config.yaml
model: "CTC audio transcriber"
dataset: "melodies that start on their tonic, played by one synthesised instrument"
train_examples: 26041
noise_aug: 0.01
n_mels: 80
spec_augment: true
win_length: 512
norm: "groupnorm"
hidden_act: "relu"
rnn_residual: true
adamw_lr_other_params: 0.0015
max_steps: 700
lr_schedule: "wsd"
warmup_steps: 140
weight_decay: 0.05
Rows from block 2, named by matrix and row number. Each number is 500 + 25 x the weight over its row's rms, rounded and kept within 0 to 999. All counts start at 0. Numbers have three digits each. After the name is the row's rms in percent of the matrix's.
# conv: width-5 conv (model.blocks.2.conv.weight, 144x112x5), inputs 104-111, a 5 kernel for each
conv.45 102:490483496506505521512511507520499504509517527478482489511507444483485480462508515508504506552480473485483492477471496483
conv.46 094:498530542510493537520513496479513505493478489533525515511508534501505532543514505505505529465441478506515536506446427466
conv.47 105:467465486501522449473491506517508527547526509525514504485481472476485459447504483467459466499486462467495512509532523488
conv.48 102:518516507514529452497511508515487485487498510516519505507494505497497496529506511513512515498513515484477540520530543557
conv.49 102:510511498481472460478494510511504511501510514493495500498513527511509509525503516532542543490457470487500533521519527557
conv.50 102:449466484480471513501482479477498496500494499510494517515536518509499510489512501511506493504505476447479485470500514513
conv.51 107:481519523523488495523509511509505513502489499482465468493490463489491502502502514499489501445485440446480465503553529487
conv.52 097:473448457451439511510487485478458474476492488513508505506508481492488496495509515514508508538528506487502509528540550549
conv.53 099:485467484502496512495474480490549537538523512516504511509516489500508506527504495492475464479515512489473510500503510504
conv.54 112:483500497489481481508532533520498496496488466461473482498512509504498503512498491482493500480491487465461477465488520522
conv.55 112:478482475472488521529525536517502505500500498463462502512503527535542517515483489492508513449457489532530543526482459475
conv.56 093:495498489506500514525541537533483485506519506524505520523507502524531513499508513515529539439467496505479512502518543547
conv.57 111:513541533507507554536525504485507504496490481498521501507510474534539524518489485463465483416466518530509536510495503500
conv.58 100:521514488481492529508493483476483472470478488508495497505506506491489489503507505514509512476466484490496480480495518522
conv.59 099:525503478478486466473492501516488488493500507486480479470468507500474475490490492477477474492508526514493491494479451446
conv.60 101:492489479482476536529513475466488506510514494460479481472457525508508506514517517509511506522494485476464517507496501528
conv.61 099:514488472463476541540540534564500504497500514540530535537537542521520510499499487483487495522517493452443484496503485473
conv.62 109:451471481476463497483483501519511522506477474453483497522510490475491519512496506511504514531480476489524523495491492498
conv.63 091:523512489486495482513531530529497495510510514465473482497505531519504471481493500485487477502509499472419452432465531580
conv.64 093:502504511510495532524512497461516507498491478552546518528515529519544545542486483503509511510474469485472457508508493470
conv.65 106:490498499505513508502500491486521510488474484493479485503508458477476503534501509509502505495519489469463484496491473460
conv.66 119:507489504504511540530508503487472485500502500482485494492497521487494490510496486498495492517482465505538528535498478504
conv.67 115:469502507520514509525526520530507503500502509521509491484495435480500492488523521522511510390457527556544495515537550531
conv.68 094:496483476487491494494467465477519527524511492512506504507515460465492504515524529520508490475485502489480463510539560541
conv.69 091:471452454457457463457460499549486498506501490482484498505509484525547525501515515515513516509507520529504447461472492510
conv.70 093:538557540551538472455439457508503494498494468486485502490497478478491504508498494506496464496483498511500486515528521521
conv.71 089:508527525529490466495495490501512503486475486551554524509496468500480482517472483475491494494511517507519498498489481482
conv.72 094:469496509526531509490500510501477493495494502491498492489483519497477499505503496502512517537511477442433507551555542509
conv.73 100:509506509489501518510489497519472496510513495503505500512515523512491466458493500484478482545551526472461504539538522494
conv.74 086:514502515526554511545538528503514510498482492481493498510519485497496497499477478483495503502468468455479464481526570606
conv.75 106:595575550523502566552539491444499504505501504509509486481501481508524513498485497510517525523551549526500461460476496507
conv.76 090:437441438432429508519538543542514534546546542522541556534530489501500497500520501508508513502489505489480467473479481481
conv.77 104:540509483486483532527498482487512537532530511509515526532530514502498494507513504497497495575579530498490514513519503506
conv.78 104:550527518522524454480497507507464474485486477473479490504506482479462479502494499506524529497467456458484514491490504492
conv.79 078:513504516537519511499502498505499503512523515559554551540555494489500504507489495505508507413460456471490485518538505473
conv.80 099:458467487477461477463460485509464482495496497498499500512526534521493489492453461460456467479534566554564446458472462463
conv.81 112:481485484468477511503499497498496506504499501493497497512516483493490493501481492490497493471526538533541483495520545538
conv.82 091:501497504516516540536511509505523523508500490504503498489474519527534528525488481477488484524539536524500491484478472478
conv.83 094:490469465494516517512484463481493489492488488515519512502480504521539534541487476476478502509511523498510467459495497503
conv.84 102:513515513498496532508487485502503505505509509517514494484475506527526524507487491497507507489537544514531513498513542566
conv.85 096:513498485472468514501505491478525515517524525502495498523525476469474492500484490476494499561526489476509484489489503531
conv.86 099:451463444439437470453452464488478468467447456472474478468466536542524508509497507508502492470471462469518504511531532527
conv.87 096:500487496480466453473508512500483498505502477484501498513516507476462436439484483495502499460498513526505497511521525533
conv.88 104:523519521523511525523504479469495474466466485493482488511509511499494489497525514505499505539555535512489486494501508508
conv.89 087:487467452463481481484501518523484500520520502504502491474459531536516529508509511488492499467486487500549488489484497495
conv.90 096:546548532501507546517495512521518511508507500520511508520525551525501497504510501494500511546552534480445513493473475492
conv.91 097:513502467473500491511505490466490504526540509486485496498508520523492501487483493485492481475511516481465498520535561546
conv.92 092:489481468478499475510543543529485478480476485510494517552542514490494511510512517521539536506490451452494479504543530485
conv.93 101:509483510519537479525543505470509515528523538500490492490502513535540528500497494500501513497513540504444504505530531514
conv.94 095:560559541526514484510519503475509504509512512489498500504503519508519520524501498493504502511466456457497499512508498495
conv.95 112:489460468476474499484477471461512521504494481505505511502498482475496515520485486486497493505495504501507468496525543534
conv.96 104:521515504495488470493513520515510486475473477515510508504518539535499486487503498499487469491505487467472485478485466452
conv.97 094:482483476469446476457474476448504494474465473491470462462455521522505491510517526514519504538533504485476458483495487485
conv.98 094:558546540530544475494505508510519536545542519429465472475446495484496505511547535521517508487496508508519508536523501483
conv.99 099:514535537513473460467470480498511492479469477528508501504495487477487490513480503494522521529508513521532505504507503495
conv.100 107:508513511514512471460464490516516510508508491510505487467458497499506490489508500496485492508505516521476442466498533539
conv.101 097:579537502479468535500489479466528510501503499487480483466474520521518498456462457467462481490468463483479452487502490482
conv.102 090:514489482482474465479504522528459451460477488483469476479512509517522511506514515506513512462513531542535505488480481477
conv.103 106:510499487488482516531525506506530509497494494564533510487472467467472470482500500487474468566538495473483591557497489531
conv.104 096:550532534523498506510506496509485493500505502510502511506517486475472495523494488497497501524528508499491536567562517480
conv.105 104:492481486495475525519496481484525509503499504487476483493504459464472488523510504511524525513502497495491510545528476462